From a checkpoint of a small model that predicts nearness at each pixel.
Model: 2.99M parameters, moe expert_choice, widths [64, 128, 256].
Data: 36250 training examples, 87.6 epochs.
Rows from block 12, named by matrix and row number. Rows with one number belong to one neuron. Each number is 500 + 25 x the weight over its row's rms, rounded and kept within 0 to 999. All counts start at 0. Numbers have three digits each. After the name is the row's rms in percent of the matrix's.
# fc1: MLP up (model.blocks.12.mlp.fc1.weight, 1024x256), inputs 0-127
# fc2: MLP down (model.blocks.12.mlp.fc2.weight, 256x1024, transposed), outputs 0-127
fc1.325 130:486465525492500503473511472491524495488478517471531483484501497501526505496544495481532512506500533468492503526472507463537503427459480529474459506514520510481524488522481497525472520525501461517492463506482492523443503515484495502534531511543453498480469514529544528545504573484505469487489430472462488505457475497510502497427536482464521482547513468517508542514530495511506507525507
fc1.326 154:523497463490462438510491441535501502492505526545497515501502498477542559445496521507516488507492487513495508512506518493507509475469505461501533519490549464522470485521530461558484503508498488469493524492555503499533542535464509492489550524478516512494556517487486495478515551527517542482472503522540502463482481519489510518525541502513499512508507516501552493467526484528514472464484
fc1.327 043:503486496524459495490503489432502537473475520506473485491505503495519485518511489518524459503494456516510487523523522559506519491508505494517533512496469516494510540501511517532464495486528519480531494453515538500489532509509501496447473501475527508498471518465478452521486519521529536507496486469533464500496596463554504478468482466525533508500540475477540515527501508454497472504501
fc1.328 019:455519533508496475476518465489479483512509494524534498474493518543520510470478454470478506535494478515528532509507563483518464462492488514523493540477520496491477518524516502511475479506526517496476484535460534541501509536515436543517496481521466489532506495537477499500541456514531580537520512539498499486498453509528478452484480491480479467524507455512502522464511532520520502488478
fc1.329 011:454560526515442511445509446515498493475498484510502494507495519471508486525518533522475513473497491498463474497544516514531513499517539589483530547501498494504490491513507530479493486492473513510516529481476534486531520474479468489491444541506469495508488506496519472521482515478505521498518510508502524494486480490536479526526526500508494538521492512526481512479516556547501494453543
fc1.330 150:501501515518499514473535441493537462510519543503463508491480540540497521501508526471505509487531503498506496536495505492445487500464462559469538522477478469504473494521514470520522516500522536502510538549521481466558492533517487489516528511520492496519551542553506499482473511504519461488523468512542515537565460517543483457487510506516489479528459514505503495505523521491496489522536
fc1.331 013:474503462505494529473541507525501501497517491557509508435487532511507548487547518527520515538478487467523506440541495500502539465490531501470545499441508517506496498506508461479490520485476526480486488535505526514505490495511472445498512539479526506477503505502493517521555542501489483480474546504496519518494492496514515556539489481476496538470523512497517460501530482496474491546482
fc1.332 036:481515543488477531539484484459499494528512513506497490467480484531445507496486530472521534493516518505489506514489514486470467494501522467497493500478498481505463513498503479487470554486463490562516483470492472474519485508479477535497544495450521496486537506483521520459466466449496527521489502501490478512506561527492566525515485535489512518523537523494500505515544505507502503514473
fc1.333 015:501479518506470506480479500507483505527485471478448500459509470506489463477443526470502521491506477480460513499542538526515502461475498462472530497514480479492515466511479493496474525495453468544496506500450505515510518521486510476511513499462553484517474503501530529527510500500480524500497514525540513523476493486496486504541526522512519531469524492528518488500483510458472550451490
fc1.334 009:457515472509474467526552494553509484507504522477535505550463491518512492449486483490532491523498458531522462528519532541479538500501496474483472499483525470507504480498493509503525519485475454472473503524514479476538465526530543507509485484480519521480513521541508525527499475471474507493501489541472492489498497497487513485490533471475550541519481512514476493494496526513501483462497
fc1.335 153:486502457474527520540478503540493481508512475496546473464488518517473487535521516486520529520499499501444503542475453495488492529467505491488502470476518481477504493509495514455477510462487492480525509509497492434482517499504513490496538496542465519501497495454515464526532528483470490489478503543474529505497464509489505509503527485531496525499521479511454505518558539562523515492485
fc1.336 150:544466506451502496470509502481536487513504529488465490521487544474515571488492528553493494494487503449470502500530471515472521516510502516485483480532471541483475498480452519500527485537469492496476473500516547461528534498488494557490506442512525504472490556512543485492464529491490482502549558495499503480475496516481526475472457491555487483492513484488492458489476522493498545481519
fc1.337 013:513562541485547522530522491516498490478513532501505530475502496512511473535481518499495511542528479540491490492490487470503460530494500516524493537473529511505488483535454529497502493487528485506512487519497515491486542496469497433489501525504490532536502513531503501470499504508510489489511491520449493478494434476498526542497502474523532499489477500519504586545489493496530503476510
fc1.338 120:507496497533600512492506440495465509510524500515489510500507481538508519506498557483509456524493488495522502513516475483496480519467497488521502522536403475560488477477522495513489484496484464508509446503519485496479505490535492498482462488490502458504491499486488540464492535527531477497519477470525521498480460464499475479540540536591528501510551540524455470469501510484502486477472
fc1.339 010:505512497490486436528496483517522497467482461505475475487490477513506516495493512525536542481527458500503491517501563493456508516558507501489488556489520466519499501500485506500489488506448524514463530542515521488503473472507487529525446472468473549483450432491485478562503500458516507482502499467513503520510490489517480499502517462525468518516485508537502499458501499490492498484456
fc1.340 012:530494505540519502490513449514492475480497504474487533455502559507523495510500490527477559535495499547495482546512475533517478437482478522477539499484485507529470481499520500538524495504517490445488500517515502507553533508517492484503489519485494529463488523500522528461475563449526485523498498480526459509493523490526477497474493487508536500470485480505522485474512464545521493482508
fc1.341 103:463525495491489519487493449467514519514450536497494530500505512517516492530480520468519559533508478522492495473486532468515517451530519473499528501464511448523524523533509491453501486502448492525468511468469482453540502492493474541462454517505528526475514511480477490526510497538477505476509463482482470467478510493500530495508519434544487485502488429486506515513493578501498493534526
fc1.342 128:506483545507523510490525527519510471502529489456519474498513510514481496510489525480554516457447485484453497461463497510500466455463498512525472540532525523520502500511512528524499499477499519516512518514531518455540519508510469552506507521456514521501498497451497535418475516515523503489550475494516514530518508548501510486450503524514520496483467491514504509467516517484522503476492
fc1.343 018:485533497505511501503471540501532475482506497493462470519538507457491498478470512500468525508515467485511531527466532474550490471506490518518486516536504480518468421498498509515478536475484483512463525514509494529492490538498462517513483501469477557528487514487492524502502462519516477500533467507497510510511469494503491464459465480509508550476480494507535460468527425518523580497514
fc1.344 129:529518462498475498515496443480448518472493508513468532514531520494489530515482512517491494510493479508489500531530508504480473493496493484488497467494561497483514465493511488537486479527505532509437490512480565505528505537562520474514490500479489496487463492529518492438488523453493510506551453543516462509481544483514522494449477523502546546488527489503533546477538465503438502510511
fc1.345 142:462492550515533453501535517473495485452473476518549543472512522527496475505465510475475487529498493524481485507482517539495522469467533528524453476485562505509516489492529503525506519492525548500502488462462509521488524453523477500452491511518452477534472430525492518491492469519517489523529480510505488474532522478498515478504450507485470494559519520490542489520480494521505524467475
fc1.346 131:527501495525531485547513453495473512476491449505537446524476498475466492486500489476489545525504489475456525506503513508504503484525477512545489530486521487533545536474507462506529475508502506463542466495467500464495526485483480493491480525474504472484529438503500524519491525490531537501478495497467463514487532501509506491455511465506484483477470496539514484505499534493467508449503
fc1.347 127:539535548530519477469489509482525505489496517522503506483520518479526504512500477497521515487471474477486520456505502495486460474501529493496506532513528518541524522488550558531513527514490454476504499485518534446477466465488495511498510484484528463583512532487538515501512536468517511552472510476523518456483495523459483531494475481491518516499482495494482480513441481496472478542490
fc1.348 007:513530503479508499486533527509527572494484514491501538475489516512511485489488474524500494509500444483506503464505496482522520464495508504497466504515515490482514503512503509506498505506528547497469497517453475484481475542511538556506526451482500501460512473473514498482516414474516501486521520526497453514530489451527513528514468521510465512443503503511499479509536526497498465483484
fc1.349 013:522491573542503543501453479566494525500461502494505539531506507493569461494494513481493562515480498507498511491536556497528460484529492461503491515530487519505518491526515494490502513523537465536486450486478511517519485510483512572503491469493499467510504507474494510525502537491528489464512512497499495439509561506467491476493487500499496459506495490495486549474495469495485475512533
fc1.350 030:486553523511491479492509509543496511520523501479494433556503513516485477522511501447551498492495476510530491471491479496494535534510527487473496499517487489516491484461469472513514469492483522477521487489489549514487497544498470470488536501512535485546510470470508499530552470486504508469509522520480493530544519501506536537543507494502481511477502508502477538492492453455486502522492
fc1.351 007:493466522515458515513517482468531498482500541467472438495528482494509515546516520485533491503505550481495458517501528485484501481493530473523483551511479520494497486449501515508547540499489525507503495495511505505530502483477514550521524494493550476473498527547506563477481475504505498493496520521503528501512534488452485532499522502522509533519540502489516530489497446497495498486514
fc1.352 040:501496511461551506473528517500416493501474547487505488453485499492459477530489483510498500514490528501502483498518487478500536487500481500501530509514499478556456467488493498472490466466498520510498502503505473516527518447512492511482471561489514495497516531466487504498505493523483508509483463547485505478466477481462502472465488488497523515442540493498519502491489484543490515533532
fc1.353 155:522473489490538507508545498524485517475510567502495475478531495469462496512468532494531490471519512483498556485469450481472495521518497483478485564523539485502453508483534505484504518479464506499524466477513477518523522540507409522527536494472490514441506488503509479512523469488545530476505543486509527524508471524479518470510546553505509502462520490488485536472520518513487489511523
fc1.355 010:464499452486537479490502494470488486486571475506515471491534458532490536468500493540520479489502465531528496536526480511483498501483496506488472485494456501474498486504499517467543515564479476518535507492480477525510511493476490479526537472426489463488483523566523460494529477538448495432539540535512507477500508496510500499492458500511529473499493500455538518465535511482473485515502
fc1.356 165:509499497538464479493493515521517516512512539484476509566459493527512540518507507498481473519485503531503462503498479534474501474512488499475529533498469519537518462515493495482528506466514461502478534535483500435446467525461558492481505495528479533473518532462515518493476534485477521499420489484475523521476510520498460525503482490456502516533520563463457491501510480503497493477531
fc1.357 011:491511476494455500523480473474470513532482494501549578497525515505493449491538512506515520513475521498478478519489474539490493497459516497506529472467437512490486507523494490517532504501522514440521464488489519479508510496479467447513466523497537459470529491500493513572491469469484473537495473449529500507528561483459531481533513506491477470511495497529537540505484494462516505491483
fc1.358 161:481499486492536524531546509478458519535510488538502526496493506498477504494456508532496524486511481512502515501514477502475515471471528466511494477530478472500454532592515478476505485509493495502533496523513500525534479488510512489524500550498488532515502513500488537461489517510506508516495527498510501464504492436493498476493446468516462525506475479475507483513459504502482498484541
fc1.359 173:475481462475498489475472542504482463522541543488511510488537453501488481481489494536455533486505495459515503488535527545496512500489513496542490494504487463531525547560510502493465515519504460465489528459516532488507509503491498535560442491523530471508500512543551519506539500497465465550519492445540496517529526475450486449537482490516508479493534489457545496492500535503498515516475
fc1.360 015:524541550507494542459518491482442525523500490500453544506497498456521452507537488493479485483478534524470494495459501469537508506479541541523518426503458480477498481559542523478493498519519510492529518509520504501474533542467491451522510507530480488488474538491510496515477515480499476531529515508460549500496514470489483504498505531509484477533473489499529476498488524470502516495480
fc1.361 038:531513551521494477477484466500488495538507496475499484513507486485503572471515491518522499488509492480493474505503440476497491498527487441503514523458524474586489463500505519498483487525457508487520509492480509493456539491521532546502443502491526485511542517530470471509496515530505487490471471527499516480502517465452500492462523485523508523522493492488497491505474508510532537503520
fc1.362 121:525525496450499520458496550502483532537532476527528559471522504504482507483485481471547471500495493512468496505532471453456465416507511508509509497511522496500487519447503479517496488485533498488528515490477464499481451513487524525481484513514517491521531519494496499524502545513456532483504548457513476515483524505471520499505487488496486525514464455491516513446526507516493519492524
fc1.363 040:548520490478480490474529518466508446470481497498483520498472445548423495480512507500534495493499513514503474515504530444513503491541471475535540495501497485502468504495523517500504487509525518483480493459525507501441506463479522582534507521526497484477480524504490496514476525494456516499493494504513526539504476498486523534532492533510494504490487493491474476509506479456524422508515
fc1.364 148:519513495491502485482478529467485468467468466512481490489525496490507527489515470483511445462503502440494508522535531498483536509499540500539504508450519526521519516509475508472484496571495532470517520486454492530510545523492540507470444460491456493513521523499488478547492503482487516497486536534531497492455481506513480496524482497476459551495492522520504509488546478501482509506472
fc1.365 041:457510521541521456484535416485491523474469526552507467496526488524479491494530474507512435515491546494464502493567505492517520478507485493478465539528540516508511509501442516509474485533557516495488490509485499496467488509494482492485493441505541487489505511529517491515476473493485518496555486559464514489542512488509535523478514495489507520499459500494496440491450488448501511496510
fc1.366 033:537497509486482496491484487533493504510533506518489559489508497525542491530555478507526489518478485528474503501531496487525519495505518476480520486515460528467516568509519435509477500468473502533507484512491493475504574480514498519524490508513474491497494467529519468520498493513550446523526509491508500488492571464521508438483503524486453494481485468525491477528484492478512495488488
fc1.367 112:496534557468488511459554521501520547460446479549522520496456509496514555526459504528479496491494497490507498499487525510514489478490465470464521510507528507519522482479539471491479486511490488496477531542477523500478519520504495490518500507466499499502519509503507495496525508528484523440501526527506480508524477514468478497495514507514501428482526530505488478437486517469476479500476
fc1.368 115:507465455481489480537504533510535518511489491523492467482508475512502488527475497551456467495512481452529479500467494484494545541496512525479476504464512538542470468450506470489533495476477512483489499530515472528478478474494502538475480501482491543534499517505537500503505504464509475552537483491585509512497469489450451472518494552496542491497512512495523499510488530518525502495488
fc1.369 054:463513460545473494449538553500468544492525491498498495588515510490482528526519459498527530522456500506482467542525498529485491485536487517478538520448487520481469511541474490511504489546501513510511525503498519508480496487506484487492506497513476487504509476516531513514470529483438468503505493489477512491507502498490465512520459486537521515486500469500469521496484501525427520510534
fc1.370 149:489478497467498494490465506446495537470486515507501520556446509491487531461464505505474538479494479535508524506458491541491502507495530481531479500475515532484522533494405493516504484491476464536502538495529504501515498546475543499486485467492482498482518459475466516510489552475509464546529501514517485505483493496569551505514509500460519501505485503509543533484505512504475481478485
fc1.371 124:534486492482524540481504470510499498509496475504486522495503506475463487518504526479512500478492490484479504482459452506491489498507489511493533513396442482543531506474545492499465487504476550480500509491475503507512505463478505475551534520460491501506487520528487474509514523489517507554443529501507472527471491509479531550489509480493527503490517526502494504491485451528490459497491
fc1.372 155:497500506471515516494481534501515448448475525520501483539458474527466493481483480481506456453517465535535497518515472516476485524526551500457498519496480508542499518505461482493463491519517495519484536498491538516475480479515452497512555528480517536495487562516521486483515481491488495482513498517495551482506456504502508445508538487529475468494479445527539509478513483550507533497471
fc1.373 025:508524496517503497468479447501468485456504507486462537523514495498466488517490453502480468505490529524484502455474520532513509532479529471480538510539496493489479489508510500462507480500495539469529517516528491528477523501543478529506513489476482509497490541493510543485483502535451413478493560504531483537486465444493491478507503486456480515514525531534503525494516522493435495486526
fc1.374 007:474512536520468489561525556498497508486498482506508501474542509538503497480477533481540516505535500500498512504498494572548464480538499512522468488548523497523508513500512472533474521520509467488521538509487483489483483530520466456525518507486500498474479519483508518564485487444507516506477528482494449462528486509488499531532484504524478504509479506552500512545527487488519480479515
fc1.375 137:527542502480537477505537480501487512511454520519535491481533521472490476512488505490493482463501487508506514499508512484483469475488463472474499446487519463520512515498492502502473486500512504516497501520521512484513506505534510544532510457524471487479518442491513515528532497486477491509491503486482483486480519433487555521499517551463454538468467472477498516494564499492508505498532
fc1.376 144:464488479441527500484534457477485515534482485547523496481496500503475525483509471507498564462505511461519497556494488487528492491492475536512509486499502509494486544498499536490475463525534513457516542546501484493508516525456500482461519525543508522483490493512498545491482481485518481500474508485530478476497457552509489497502474497496489485514497542517484552523481549533466535481520
fc1.377 158:542517446521531489489532486513469462501506551508505485477484496505491483497510536492491488452509471474486504536452532519483495485513499493514476543475491499479505469475484482519486503507508475469511495487502503528494516555503445500488505495537488506505477534519549466448540496482519490474488518509444536505513476515490475478491511513504501516459529523452493532478527502529468503507481
fc2.325 142:490492509489514516528527529515540484542490514456494483561509465445472524535497510495517531498518518537537482493489501506482538501487469565509505543496469514481489505523509529544518465528470473481492488515497526547501488508522484537542530534532538487500554493496511468516494506484487459480498509492499487486481515522543510486500510508519509498454467514522541527447490497468507492498504
fc2.326 151:506492482544491523510457502499510543508529541545507525487496526458499493502516524503472496505503496460483495456478528465511507481463507518526529511484470442501514471463490445492494496539484485505505504503432500505512531522509494526544498481495463518490490557507522496495527524543552497518485507472512504464490467524508486494472480493510493520509505506522492482522505500493471513518468
fc2.327 038:519489533532505507504504473504523485526494489468473537453496472521472506479482529479527513489506556467529515510528509496499513497456516479475485490500499504506519480486500504503526485498544500483488541522512520523491468501527494465517533496508491467498482507506478481498522458515490587458475482487499469517473539463482466515462537508522513547498481509510505488524503538470496522446519
fc2.328 018:512504496504511539537504526514502540460531522519483518484511474493503502487473449498513530501472504471528501488451488524496513481512516491490551469487500510534492535505557541452502570512490458582471494470525487502488480511520541506504490491489504511495516488541540513520487473517522530513504469497535499513504514492534486538492547478490468513505490485495539467491461496535472533433500
fc2.329 014:509513513486465470507521509502510471506509493456476531471527479500555465480493481502458438506485491518446485447510529506484520476494520472497540570488540503547545487507478459485459500513474502462485547499481520459534494505503510515494503500463501477483477494474487511522520500503539474513461486444485493475446494509484499468539511491503530528476513505498496486509504484462511500453496
fc2.330 150:482512509465449505521535561534547530473517487479487498502471457485510479488479517486501511481491496490487488484545504509469501518521489426508475463491470498511544491506484482543490487492562489440492504455524492508546469482502470489481505478495490484508493472494474455517487538509493461534529486478491499497475481512515500529512502510465512511485486516450498470510503483531472509481486
fc2.331 015:470533497505541545467470546513483461503517513487503535487503519484538457508478484559534534513522515509491520482544539516514519531448510521480445515460506485532506520483530507536482514496498471534463474517497494510468511451538477502532503528503464527505483481502487490510506515530501498485539498501529505497494511494497489577498493478511500484462506500502467461517519445520494505472505
fc2.332 036:556493483493500515515536502539489456520536518492476524522502500455486564522439484515527451521517498485477542512493469533448470512493467535517510496494484523508501524495492510507523474482493516489467489502541477464512461515500513497548529476487498530495485453504473483490525474470528506421492491491521491503493528498496555539504506534533527489472511487489471433508505467483471518531503
fc2.333 017:543472495530501472487487556486522467523451498457463491523499537516505503524540492509518492464504510519489457552509510494526484445515500491483520500496466503513501488524497532551519508490482481520468468480536512504470490525519465499469526425487505473503545518516534498483508555484477527494515516455494506507510486505491505531507532500470492487522536553520470462491503503531482475499476
fc2.334 014:509540462513497493510524494526482512491438457506508507489518483479510516532477487500477503472477453498504531543513510498513521518508506528492501471499472539515495479491451490503513497521481453479532501500521501501489515530534550519477488560463485427540487535511539515487472485546468533469491488477508491512484497487540552524464547496515528496483487503507541507538521477538490527519541
fc2.335 142:555470492529507527471463513513504499475508484521464484520513531478475480450516486463456499505488491502473500515543540482561519527498487495517467485516493490537478462519470484482523496501508475476495502499471551469443473472493472510524485505506448535512484494498466512509519520477486477508540486455499490473515489500501448495491539457510475531495561563488486479477458550524490476501496
fc2.336 154:506457503496510413492467502454526510490474519531477491522515470520555492504486522508548552490443465496527478493496454512480483486478494502482482509482491486421507475499534557552505507485490504461516484488494483490453489500493480533515498514525507515472512539537509497493513494500493522519511523488470483488495463500499498485477554524507497495483497520491486464554513547484490535517488
fc2.337 016:478516525490490482482531511468453491469487514517484488493513524497494520489566495542508504505503496532520472506475509506539516493498506504503507486483518513540549528478528442510468539493463507482509486479537502449480495506514470484498527506535524500494481427500502546533533500506495531494520510515476460502496514539493503481483474472529509502484524493489496516496494500487503527488487
fc2.338 117:513505460498499504482465536543498508479480481492513482537486547519543503508489500536494519476470519509539493513498507514498497475519517506506498483525460522482512485468480514460507478497517504505508494508477524497508480500471515474497549508524492467468515499521481527550498519523538457513505513477518529527491537543533457476483511469462504493518473519520503490547445510488501496548496
fc2.339 015:514521533500484518473515502473497492501517540504475477464513492496553544503470451484526470466542471494494501475449512496456491493462517521466527470449495512521491500494482514516461460482528483482460482521461468450499510505483499514450512505487496434500506479531473471494459499499450508542441507515486499534550477534509517505473467510480493530546476480502563530513489515501493567484493
fc2.340 015:479430511476504523478468548489472476494502483505480511496501499531501489493491463495462499503513515479516487515523531516473501497496488503514530513478534467522497516495478503514514483506531474491541516462504502506513482553514529554489466523486481512520514513529510451491516522477545528530480478549548509504525525502502459502486475500545460496487477508456494488484496483542539466485499
fc2.341 088:522475487481542462518546521521508470506462455518448526489494502522523494477508544525492532534514505489487480472504498486456506508504527480540498527546502536508487490489501461531506471513487458500513512455505457495488500460466549519484487489506500504493479463542492492518469462500489466506544524474494461504469494490504471493487475478520533483501512518492512493475526501406491522476474
fc2.342 127:490509508524483456513500511484494485488495468515488449469470486487499488502523510446498486488501539490495484493487517534529462511463518532426515521495466482523497521507505436528490516473532515491517479461495493495512534518496465511508502534526512525527517481470447549487509542486492484510486510557474526477525507502523504514481536449477495550469504505490532526504498482460508502541486
fc2.343 018:510513478470526514486459510518507488501514517469517451508470465539502494512495530504484470505484507472527491486530498472510469506513517502505526535519536494520493516493515517494510514528507477470491479481496496498519512457507485505505447496479522477496506540511515481518534522518514476474541538516471505423525483547504501542543491491519491511489484440479485491513484493472485515469485
fc2.344 134:490492470510501517535505541476498494524588480453505472485503496523504494461491525491512522516508482466493510491477498523444499482542523466519508490460521495513562505490515485457507530520507509557487533459562495518537481530529538473504500494487473540541495455525480493474479530526498508458530508476505480483484560498510482498490456527501533527504485477520446493531479502506530490458518
fc2.345 143:482463512446504494512494496551494482530490503515537521485487468449535531472488531509466492446485523539513524502533438529523551450500463515523487506519484482502501511510499511496493532520529488512493505453463507480436500489493522513489461485526519504513504504545500488529483492499453488492438497492498476508494519474444525491469534493498565506537462529480505484471469486510504512477486
fc2.346 135:514541494531501480497455544519499530507482522503495491495470488523471442492503493527503495504482500461525549497539523497519487498483497506491505462509526521538488427534479493537494449508446523505495508497529519490535513502512498522455489525476526511499460485450496496524456473508479505486481493484497522513484491527470488505481503474495498487504532491527511418489505565494510509532475
fc2.347 130:485490520467503454481515445512453520544469479450424497521502516520495433472531470463539504492500540500458518508512498492502478486526484486464548523508524506462451528515503489499495459486485504453509482506498479479469473495478523509493475478472472514554463549455485462487460483509544523478512497530495488504502539476498500498500486510515501513470525544491537513481526499506503459519512
fc2.348 013:475488522517491499473494483545474514534525538493489479501478491484478445500516470479526577485505514524529465454510459525504476550470529475524515495465529518490491527491461516538504499497524497486461510500496494510471436485557522484490497466484483497477515518502514539452510521525489526487483531478505489513482472506538478494524438479513522475491520463452482520472489500531527508473512
fc2.349 016:524470482513494520483525521479508481527494470502511520530479530473511465538489505538489500482534522520499473519510502525479498483496501527495458514469472541532511486484445464516478535497511507528485501468511505462541511508479551501516494532530533535485480496546489482481485515478502541491509443490502482464489525488488517505468477487507471533509493509503513494507507515535496507502484
fc2.350 031:540444468469487513496521510508554467481496525503475639511514527493510508514449486515496513488511544532477491549499487488466498522493544533461523530494497535510515495511501517487527508498552481508502501505525485515535485479482500419520511513504484511461485489504476476495499462504502514458480498512495482471503534491490507503504521514536491485453500504473458476507495509477487495493532
fc2.351 014:462479514483487478496504517460466485530469485456512524520462499511477501473509517510532498465533472500531521521505516474504485498506496546504505470492523547492539500552570464494515529471530533513453455488544503467530494519464504474482482472510472482497511485469501448512552537508516491503440518468503497506518489522509501477497525499498486501485472576475501513452483513455470560460503
fc2.352 040:551470516488479473536539504500515520471476496494476521482512457471508435489518508544524486514493498486499469476500510463487489432514450469494499491532477491532525519495504455481509513484496511484522506519525503488505488456518515529493426492488534485508479545501492465541461519496445513525487464492517481468512523476539538505470483475511451492503495499521540500511495518513511520497495
fc2.353 149:457497499512492489539494498482541497455509500509543501520486489528489483485504517491446544490491468473508483508481495501486483514477533505487489535480486519463522488541525497504492518501513490521477543486494533501485507490500458508519553481462556538484522501459483494484505512490511509477509500497515541452506529470512535450537481464545465490516481511527443435509525496493531487520501
fc2.355 015:474479511482510470499462479520537487513484497500488508468483490456505449482507473479499496510514487521511495537489466534490527487505492493517494492489483489509504465481509446481511492499529507523492494482429497502471498481500438485503494475436552475476526506460507520498485533450520495515472534531469479508526475476487504516502519503498474469518541471517462476511502483515506488517479
fc2.356 153:544519477521490490479509502526498516513480521521494502523465482529510529520517493492495528481516534485466527551493511489468501480493517526513558527498512502497488459518511502498483469479490493500482449480477476489496461483475555492526526545502553498488477475502476502505557517505467506466513511497550471488439514461477499541526472499536515484482423482503475515506516500494467534510487
fc2.357 014:552527500517488542547494505456526505467475509551490574535499475496506446541486489509526538477490518481505516562500569487473472532504566515525558520548538494476525483503527515485492489482564489533508529514486478485479529475530508493514503496512492499545471495490515510468489464511494490523507495555524499498494541530503518506479536491489528504495549498486476523473506489493514463492474
fc2.358 168:540463521518474514543481529504495493522496541516480517474497466501476544496491533502460534513482465494520512493522521516513560495523485428498484480477486476561479504506475478491479463515473520467508506525506522534489505489532509555497521512446467480478462460483490517540491463542520473479513533485496541506507527487526519512483467488452510485452496504475501491496491457502512496478451
fc2.359 148:501520508500511493481492506517472509481505494521483542504486511423470529488507467525512561500465558493460534488521506490485536540495527470527527459478499526496479458492494486523481466511476456492482512559528530525512540454501493481486541508546484519500451495498508475542531489512532512512535498480503500454500464516499507512534504477499440516496478544496545510471515464501508480481524
fc2.360 015:529497517541507512489516532479493525479522532488444517481529504500487563533497494539504502505501468560488474514463513471520522490477548510470492504489506539478471517487549510467493525502501540466517494494491481498535484514499510477517505495535493516558513482506528486499520472493470451507499512451511505512492488518543510513484497493504510497525475512458533485502495469483525475496498
fc2.361 028:530551470477505516510455529496466507505490472489499464529498492523477444564502527458481465500498472471522504462543489508508476466561467498495434511485503514457483522450493478520528458481481489481494556492527517504470475505502426546515476541465518513515499525505503518550507488509483539475508510458511497563512471523509539502478482495507495480501490482511496558478515505490458511454504
fc2.362 120:534515508522504473518532457474504511517483525467482472483497478519493485505526522524522547475467525479478511489518519455488494476462493498485527499480505518477501532508569516499486473489499523495469489531497499471502493513483500515480459536447519463529500476502495523514494508542522509489536536503515537516496458514533479483504536471495482472488552497502531529498515480522478557430554
fc2.363 032:501491549473506508479544485492496538507455480518507500493490509537481552495452476496520502515476527506532485519451502536492531473490513511499506533510474555503484515505537460557534526503420493483503519538514485476505521456491505511475531512483521504499477484488501462519477492547490512455487482459474455478501496476488487537488503473484495510506476497464499497516465487526470536494522
fc2.364 149:491532493517467490521552489468505523489435472516499485523460473521492509486481475512514426487531507512477489494492533509561512490497513524476473524514510475557462501463462497484499482454481487492463518481493468473499480533470481518493508508505484494557549466505520484542492461475513520517497472535463510515458460513522517471503530506449531511506486509478514512538496495497521521474496
fc2.365 033:474525485449506489489523527525483491544487492515517487521513518458528488540481473504516491515475484497551498528557515497555478494442499521503558496501530484519492504528469518490474513508495496495465479506482481485493466478490487523493451511518491533533508473525509477507492503480480536457488449501516478492540551472519479489481488502497485480534504482534510441484484527504470488445461
fc2.366 030:498482515500470527509496519517525458489520464488528561549525433488485514484490523488511510490530529512501559489523502444512493505529540534523492509502477507489476461487499483505508535463479494474478542456506517509502479497424463498488524482515507491491567490512520465490482510523458503499449456487498486497510469485510496506491508501514468489494530480528538486532505498438460505521516
fc2.367 100:508518455484455492480484487523541488507494463541514493480462500535530549486508496501477518526486539479576514515502478502433529541486497508523477494481500506534473502460504493533499468497504512454523494527499486460518484520492533521453496486495509480485491439520518466497519522468521492511522548478494500479479464491479500508514483470496522497534514480535481454510482497514541518485520
fc2.368 102:518541539513482518495482479479501505492510504509487488476519474491497459451515493489476508460471501526517471464474501522487485473542483487514516491565541498513502533484530508494500507464513494491500485510465481494467450481477485536514471511495484478518482456550498493534479492532503513486497474515459557510498498529472509523542501507489503486541483504546458490525489469479563470515469
fc2.369 061:517487495543516517475487439459509475486513525478530495475516505464509504510539518524484455491573492542526520501530468526548511525524490534496534527516516464495484493477513521515499529545490513503485486473484487500474510493501507524483511518487492480503506497507515542520458531539559506468527492512448544498513494494491475499452514437505515522464536517508526524485477514525471507527503
fc2.370 148:530483516546523504487450491518498493490508497509478494514548498495540485510495493481509517502544529429481497487497467501466479495505568520487547518527471508540496493546433471525481504471486508466491455490483493495501502509524468541534489489537475470518514487505511507518499466519485464475477516528510508479477503518492509519495515535517475529499522522498484522497504490518532485532491
fc2.371 123:484500474488534452505510518516502501495464494531540467506498500528583482420497484534480465561502522550505557503452478480457496475526496474455498496501554492485525492502509480527459452489528486527482530524553459495511500509505537510487523523475522512487451512484476497518470512488524498507513483498487510494541524511487504527473460519480523503519491489467503504510508540546515530472546
fc2.372 155:510468501494458499479461473479516545495492497536489515506506521525499536517538504531466494498474501487471481508519490519498471558511498493510519454512495518444479521523506521515488462546533488471533496507492496475475471524499530505557474533577498518501501534557483496492501507445487550511527541504478500480482483480528497512439481511463440547490482482505506519440520502473501502469498
fc2.373 024:469506480452507533518496512461501494527550451539513556489493510433467513489534537492511524478520476500474517494485473512503473477490488498487470499490501499513562531502506500456504525499495503501538500479491519466507499509520491514512464510505528512468502500491531513511467468483528448505472469470550519495482495498517531511523515502511503482520522525513490519529527509479460482481527
fc2.374 014:436512501527543525444547481492468558486509448435472493526486529502508482526444506466541496501507563490486545531507580515527522509503484486460506510485518516465476468466492475483459478504505493517515496493510538539487468511517506549539542476510458443467509473476530515510555515493492471489511495494479452476528514514468489533513457490525513501482475491483479486534486539507491466508503
fc2.375 137:477496488531497499504528507478462524519487504525477510507519498509481497527479523513518477490505534558481464527521512524482500533469461497465504491494509472506512480479467517507472475537530507470490503529523539505507459480486496529482520519515510538507484513472490523507541506532504493481497466452536498428474509495485554485522494449488546478511508489433503460509529481494489529498492
fc2.376 148:487544476506500523511521546540483519536477528503503508520464488456467479499515529504478486524522502524509515503535490495520503480467474494495505463517506483497492528439496519525504539481456513497478492491497473557482531515487546537536531513459490483516476489526457496508488506521489458561545543499536500490484460504475474531537479491509476462471481476452495479484502488512486497501481
fc2.377 157:512531452483538488496502496507539493545495485534466505499545511504503502503536479461490502519486498488511462518530548469503475533475511523493517475504462505502533487474517505497515519500469512500496492471463502518492507505556512525510494498527553496494514468525417475521491499493476495484510505504479448495476484498537539459484515507504488471489484544533520553463445530578571512502494